config = dict(
    model='segmentation model',
    dataset='made-up ball-and-stick molecule models',
    train_examples=195000,
    image_size=48,
    crop_scale_min=1,
    horizontal_flip=False,
    num_classes=10,
    arch='unet',
    norm='instancenorm',
    activation='mish',
    pixel_unshuffle=2,
    widths=[64, 64, 128],
    blocks_per_level=2,
    block='basic',
    attention=False,
    upsampling='transposed_conv',
    init='lecun_normal',
    residual_init='zero_last',
    optimizer='normuon',
    muon_scale='match_rms_adamw',
    lr=0.0034,
    momentum=0.95,
    nesterov=True,
    orthogonalizer='newton_schulz_5',
    adamw_lr_other_params=0.00093,
    grad_clip=1.0,
    l1_shrink=0.01,
    steps=11500,
    batch_size=128,
    epochs=7.5,
    lr_schedule='cosine',
    final_lr_fraction=0,
    warmup_steps=1150,
    weight_decay=0.1,
    adamw_weight_decay_other_params=0.05,
)
Rows from block 2 of a small segmentation model, named by matrix and row number. Rows with one number belong to one channel. Each number is 50 + 15 x the weight over its row's rms, rounded and kept within 0 to 99. All counts start at 0. After the name is the row's rms in percent of the matrix's.
Before each channel's rows are labels from the 100 images, of 14976, where the channel reaches its highest value: "top examples" is what is common among them. Only what is clearly more common there than usual is listed. The data: made-up ball-and-stick molecule models.
# convs0: first 3x3 conv (model.enc.1.0.convs.0.weight, 64x64x3x3, each kernel summed), inputs 0-63
# convs1: second 3x3 conv (model.enc.1.0.convs.1.weight, 64x64x3x3, transposed, each kernel summed), outputs 0-63

top examples: dark backdrop; balls: three
convs0.3 119:46 36 46 45 61 38 48 71 47 51 69 44 41 38 16 65 49 44 45 57 36 99 54 65 70 52 57 40 65 48 42 52 52 89 41 32 60 51 61 47 63 48 50 60 62 63 46 42 84 35 50 20 53 64 44 75 59 73 51 44 77 56 44 52
convs1.3 104:49 85 54 68 40 33 38 17 24 53 59 30 61 37 54 50 68 53 33 61 68 12 62 45 43 41 47 82 48 41 60 50 59 25 62 54 70 61 34 55 50 74 62 54 54 54 55 54 33 45 59 43 42 42 50 11 58 46 52 75 66 50 51 65

top examples: balls: three
convs0.16 067:50 70 62 83 42 31 63 55 46 64 35 62 38 72 45 41 51 62 54 43 47 68 47 49 63 27 57 39 39 38 27 42 21 52 73 29 33 45 70 43 44 60 73 24 52 42 46 51 51 58 44 49 31 87 75 52 44 31 37 75 59 69 72 57
convs1.16 079:33 29 72 70 56 76 81 46 41 45 31 56 38 45 30 16 37 38 76 69 47 55 32 65 72 60 76 48 58 51 46 35 62 47 53 32 44 35 40 35 59 52 54 80 62 49 81 50 43 42 48 48 62 51 44 38 49 67 45 30 68 42 30 32

top examples: dark backdrop; green ball
convs0.31 154:49 50 49 52 37 37 48 00 27 12 32 40 39 37 43 56 54 48 35 45 51 47 49 36 28 41 40 31 54 54 51 53 31 34 55 48 46 43 51 48 52 44 53 49 51 14 26 27 53 15 35 23 39 50 48 30 53 52 29 35 42 50 43 39
convs1.31 116:41 28 54 75 59 60 56 68 83 93 71 51 56 55 50 53 46 56 64 64 59 62 37 66 78 40 48 45 63 66 59 47 69 66 33 57 52 52 43 30 63 37 56 63 18 28 43 50 47 81 76 74 59 43 53 65 47 41 48 52 36 41 34 44

top examples: space-filling; branched; balls: twelve; balls: eleven
convs0.30 125:39 40 46 40 57 35 44 31 21 72 43 46 44 37 41 24 41 59 50 31 51 37 53 48 52 17 38 37 45 40 41 49 45 56 41 57 29 12 32 46 41 35 59 39 54 35 71 35 39 39 44 65 30 47 09 45 42 13 58 34 48 41 38 32
convs1.30 099:73 62 39 70 43 50 37 62 78 56 64 47 40 50 43 42 61 33 58 51 55 63 48 39 51 81 48 55 57 44 59 88 61 67 57 45 64 59 65 67 31 73 34 47 37 65 58 65 55 53 35 51 53 75 60 38 70 74 59 63 52 89 62 82

top examples: small balls on sticks; balls: three
convs0.24 090:51 30 11 50 28 48 56 40 68 49 43 18 38 23 56 80 28 25 46 48 49 58 47 39 37 62 67 41 38 25 25 44 58 54 43 42 66 76 54 43 50 38 29 50 48 53 50 53 63 52 49 54 39 33 56 38 56 26 25 49 40 45 16 55
convs1.24 100:48 49 95 62 54 52 32 43 30 66 53 40 63 50 41 62 58 71 66 41 61 58 56 55 63 64 49 58 44 46 67 42 68 43 67 65 35 38 50 95 53 70 69 73 13 40 49 43 45 66 46 73 52 72 53 72 32 52 46 42 38 44 52 38

top examples: small balls on sticks; balls: three
convs0.57 111:47 60 44 57 52 49 46 40 66 14 41 42 52 66 54 38 42 60 38 58 54 54 53 26 73 48 98 51 51 68 38 66 54 42 63 57 33 60 52 39 60 45 32 58 79 53 51 46 27 40 54 27 32 46 74 41 40 53 97 73 38 48 51 38
convs1.57 095:34 46 49 59 57 44 59 78 29 59 35 44 51 47 29 63 54 27 69 49 34 33 46 42 63 86 39 35 45 66 37 41 66 62 39 41 62 52 32 79 58 51 74 47 35 53 53 55 35 70 45 44 53 39 34 58 47 58 18 01 53 59 35 51

top examples: balls: three
convs0.54 073:72 51 69 59 39 44 42 81 49 47 41 68 62 61 44 30 42 49 53 72 57 68 81 64 35 51 21 65 50 73 62 62 74 68 47 37 56 36 32 53 58 66 56 31 57 75 46 39 48 28 39 53 34 36 59 45 73 43 09 47 40 54 59 45
convs1.54 104:50 48 31 60 37 21 38 43 37 45 54 27 61 10 56 55 45 45 34 38 40 56 40 29 54 80 58 26 29 38 54 50 31 49 53 48 41 80 59 69 56 79 52 61 61 69 47 44 56 32 77 28 34 64 49 65 30 61 33 29 48 54 50 44

top examples: balls: four; balls: three
convs0.55 118:36 84 42 47 51 43 51 55 56 39 42 39 33 42 52 56 52 45 47 57 36 35 62 56 58 57 30 47 40 43 33 99 62 38 71 52 49 53 44 44 51 61 46 56 46 54 51 45 29 47 44 37 36 37 72 40 39 35 24 52 45 38 38 46
convs1.55 093:53 28 48 64 56 40 55 55 42 54 53 43 76 51 66 47 64 50 42 16 50 69 29 46 46 58 58 63 44 63 45 00 34 58 35 47 37 47 51 75 53 62 53 42 50 68 40 44 47 49 85 55 48 61 38 42 67 53 61 51 43 49 45 52

top examples: small balls on sticks
convs0.5 111:44 35 45 53 48 47 39 08 46 58 69 37 33 37 27 49 52 29 49 44 30 39 67 53 27 67 33 26 43 39 46 66 42 62 53 13 39 49 62 36 38 55 37 53 45 00 51 59 76 55 54 35 59 57 62 38 57 46 45 32 44 55 45 39
convs1.5 087:45 64 69 44 43 63 67 73 49 54 46 48 68 58 56 64 63 71 57 59 63 67 16 96 73 36 60 31 58 59 53 31 71 54 46 71 70 27 19 67 45 53 42 48 67 35 33 38 27 51 45 62 59 55 49 56 26 41 41 55 53 56 57 44

top examples: space-filling
convs0.12 091:57 70 27 52 48 55 05 34 00 38 43 56 49 61 43 30 48 36 61 52 54 63 42 54 53 24 57 58 43 39 24 54 35 46 46 64 48 28 53 57 48 48 46 40 65 51 61 37 40 65 40 61 22 61 38 38 53 24 37 70 32 50 49 42
convs1.12 084:60 61 33 62 52 61 60 64 85 55 45 41 49 48 15 83 49 34 30 46 49 27 37 42 47 41 53 51 36 33 56 47 71 54 48 31 39 52 46 33 54 42 56 89 47 20 62 69 60 66 63 42 81 47 42 34 43 66 49 27 40 64 59 38

top examples: space-filling; balls: three; balls: four
convs0.8 095:56 52 41 67 36 42 66 70 66 20 45 38 53 50 57 47 39 43 56 42 50 03 41 26 57 43 17 54 29 51 58 37 71 57 60 47 44 33 58 41 37 49 41 46 51 45 61 49 67 14 60 60 62 59 38 20 93 46 56 53 39 55 56 38
convs1.8 071:49 42 49 43 61 71 42 43 57 89 56 48 45 33 43 21 37 63 77 53 69 58 55 43 57 57 47 51 69 52 45 62 27 31 38 68 62 53 54 65 40 69 57 74 38 91 75 62 50 43 26 37 24 41 37 48 38 41 67 23 42 53 48 40

top examples: balls: three
convs0.62 109:32 77 38 46 49 49 57 29 58 47 50 52 47 27 69 41 23 39 49 36 59 65 36 33 60 61 48 54 39 47 53 41 36 43 48 49 53 48 49 43 50 33 32 40 59 85 46 61 24 70 16 51 31 15 57 27 39 54 27 57 64 58 18 27
convs1.62 107:39 32 70 42 80 64 34 41 37 33 45 69 46 61 25 59 68 63 54 50 31 45 45 50 46 34 49 31 62 80 53 58 55 73 54 42 60 59 50 94 72 74 20 56 32 31 59 63 42 54 60 43 58 70 32 46 59 59 68 41 38 58 64 49

top examples: space-filling
convs0.35 100:48 64 54 65 32 57 18 71 36 35 45 41 42 18 48 32 63 57 49 71 75 24 56 41 36 33 54 74 67 74 38 63 45 42 67 52 55 50 52 50 47 34 61 71 53 69 30 06 65 38 54 45 56 42 54 34 71 40 57 44 63 53 68 58
convs1.35 092:48 72 60 59 67 42 43 61 36 50 51 52 83 56 70 60 41 15 44 49 25 76 57 55 44 75 67 15 47 82 55 43 47 70 48 54 45 48 21 72 64 46 53 55 50 37 47 42 48 53 56 71 49 59 55 59 24 31 32 38 42 67 39 26

top examples: dark backdrop; small balls on sticks
convs0.59 098:31 41 46 62 55 32 59 42 63 67 73 52 34 72 56 24 48 84 51 39 44 69 31 31 52 63 26 39 73 42 66 50 45 62 50 56 28 38 48 68 50 55 49 50 45 09 60 63 23 60 55 50 60 59 43 70 32 28 64 55 54 79 64 50
convs1.59 081:53 54 58 35 51 73 61 24 31 38 35 66 76 53 47 63 41 65 56 66 38 44 82 61 33 25 69 27 58 63 49 49 54 37 45 71 69 33 32 32 52 48 63 44 53 54 64 49 42 33 21 73 47 44 62 37 55 62 47 54 97 46 53 46

top examples: dark backdrop; small balls on sticks; balls: three
convs0.48 097:48 35 33 45 46 62 64 45 79 41 52 40 36 30 50 13 20 41 67 54 77 65 39 30 41 07 40 53 52 41 62 43 51 61 42 54 76 26 46 56 55 65 34 51 37 55 33 70 51 61 54 51 47 50 51 45 58 25 85 50 48 47 33 36
convs1.48 117:56 55 60 61 51 67 32 44 49 55 49 60 74 72 61 74 58 48 26 47 32 57 65 50 50 99 51 33 51 71 59 75 53 54 57 64 21 48 41 50 41 59 50 44 56 56 78 60 62 33 45 77 59 52 74 44 62 28 31 40 65 66 44 41

top examples: space-filling; balls: three
convs0.28 113:69 53 49 47 62 55 27 45 41 91 38 21 56 32 50 57 42 31 59 51 49 52 49 35 41 35 57 46 36 34 39 48 60 86 54 56 48 47 70 38 47 46 25 51 40 61 29 32 86 28 27 29 50 53 47 63 49 43 21 62 51 32 31 60
convs1.28 076:31 50 41 52 58 43 56 27 62 48 71 60 39 52 24 35 62 57 35 63 62 55 63 59 69 38 47 40 64 44 61 50 35 05 53 53 49 40 45 55 40 51 66 74 94 66 45 49 25 50 46 30 40 53 52 40 36 37 67 58 79 16 44 41

top examples: space-filling; balls: three
convs0.63 089:80 57 46 60 37 49 23 78 59 39 40 40 63 53 57 29 79 41 38 58 50 48 58 43 58 58 43 60 47 62 57 47 58 48 48 66 56 38 40 20 66 66 97 27 51 52 36 36 69 68 53 40 57 51 43 59 80 20 71 68 55 53 53 41
convs1.63 088:67 41 51 43 46 67 49 41 37 46 48 51 28 13 51 29 51 30 51 35 23 52 66 44 59 61 60 36 64 60 53 71 30 68 62 48 80 54 55 74 54 67 29 60 24 52 82 41 57 28 47 65 29 67 58 53 43 67 65 36 37 49 71 64

top examples: space-filling; balls: three
convs0.2 082:44 39 50 54 62 36 30 54 53 51 41 42 65 72 36 41 85 40 38 57 44 34 44 74 73 63 51 62 64 48 58 56 61 39 59 61 56 64 63 22 66 43 31 44 49 53 44 49 51 49 53 15 42 61 38 49 51 91 48 87 66 58 74 78
convs1.2 094:56 52 41 54 47 66 46 25 16 49 43 48 55 00 70 38 40 48 36 59 51 35 41 57 47 70 54 49 49 46 45 62 49 54 41 51 54 86 47 62 31 82 42 51 36 53 46 29 55 29 45 67 61 58 43 34 44 62 72 48 46 24 54 52

top examples: small balls on sticks; balls: three
convs0.1 088:61 49 29 54 48 40 53 37 42 34 53 29 39 43 46 88 82 43 26 43 55 81 63 76 49 63 71 56 77 48 18 50 48 66 37 38 48 17 64 49 49 36 80 44 48 25 46 59 65 58 47 46 54 53 39 62 49 36 48 32 51 45 65 55
convs1.1 103:52 29 62 61 53 52 51 62 29 72 42 71 43 10 59 44 07 42 66 42 26 27 25 52 55 39 53 39 39 57 80 62 44 51 48 41 44 82 60 52 32 77 55 46 50 51 55 26 44 59 59 44 25 52 24 51 49 39 47 44 46 38 46 59

top examples: dark backdrop; balls and sticks; balls: three
convs0.15 106:42 62 53 38 40 52 55 60 55 57 49 52 56 39 64 52 58 42 66 49 19 32 36 50 43 18 33 52 48 56 79 64 67 50 56 53 71 31 72 85 48 61 53 59 24 90 41 23 51 83 49 54 43 64 57 31 46 46 71 58 64 62 45 33
convs1.15 125:72 66 40 29 53 35 40 25 55 61 48 22 44 60 29 90 30 33 53 44 48 58 59 47 46 63 55 41 49 22 55 52 36 59 75 42 27 60 33 56 52 45 35 52 74 13 44 45 13 49 51 36 62 36 62 31 59 39 40 41 42 47 49 44

top examples: dark backdrop; balls: three
convs0.60 077:34 53 47 31 60 57 58 02 51 44 52 48 47 41 52 69 42 53 68 51 55 69 23 43 68 53 43 49 26 50 33 55 44 65 37 47 51 37 67 49 52 34 99 41 48 32 57 41 40 64 23 65 68 61 60 50 29 28 42 60 49 70 65 41
convs1.60 087:70 31 41 41 56 69 45 45 54 60 46 86 50 25 48 52 48 46 53 60 16 25 36 47 39 15 87 42 35 59 52 60 46 38 34 49 35 77 71 57 50 66 27 50 19 48 59 57 49 58 52 48 35 45 25 49 52 72 44 30 50 54 54 61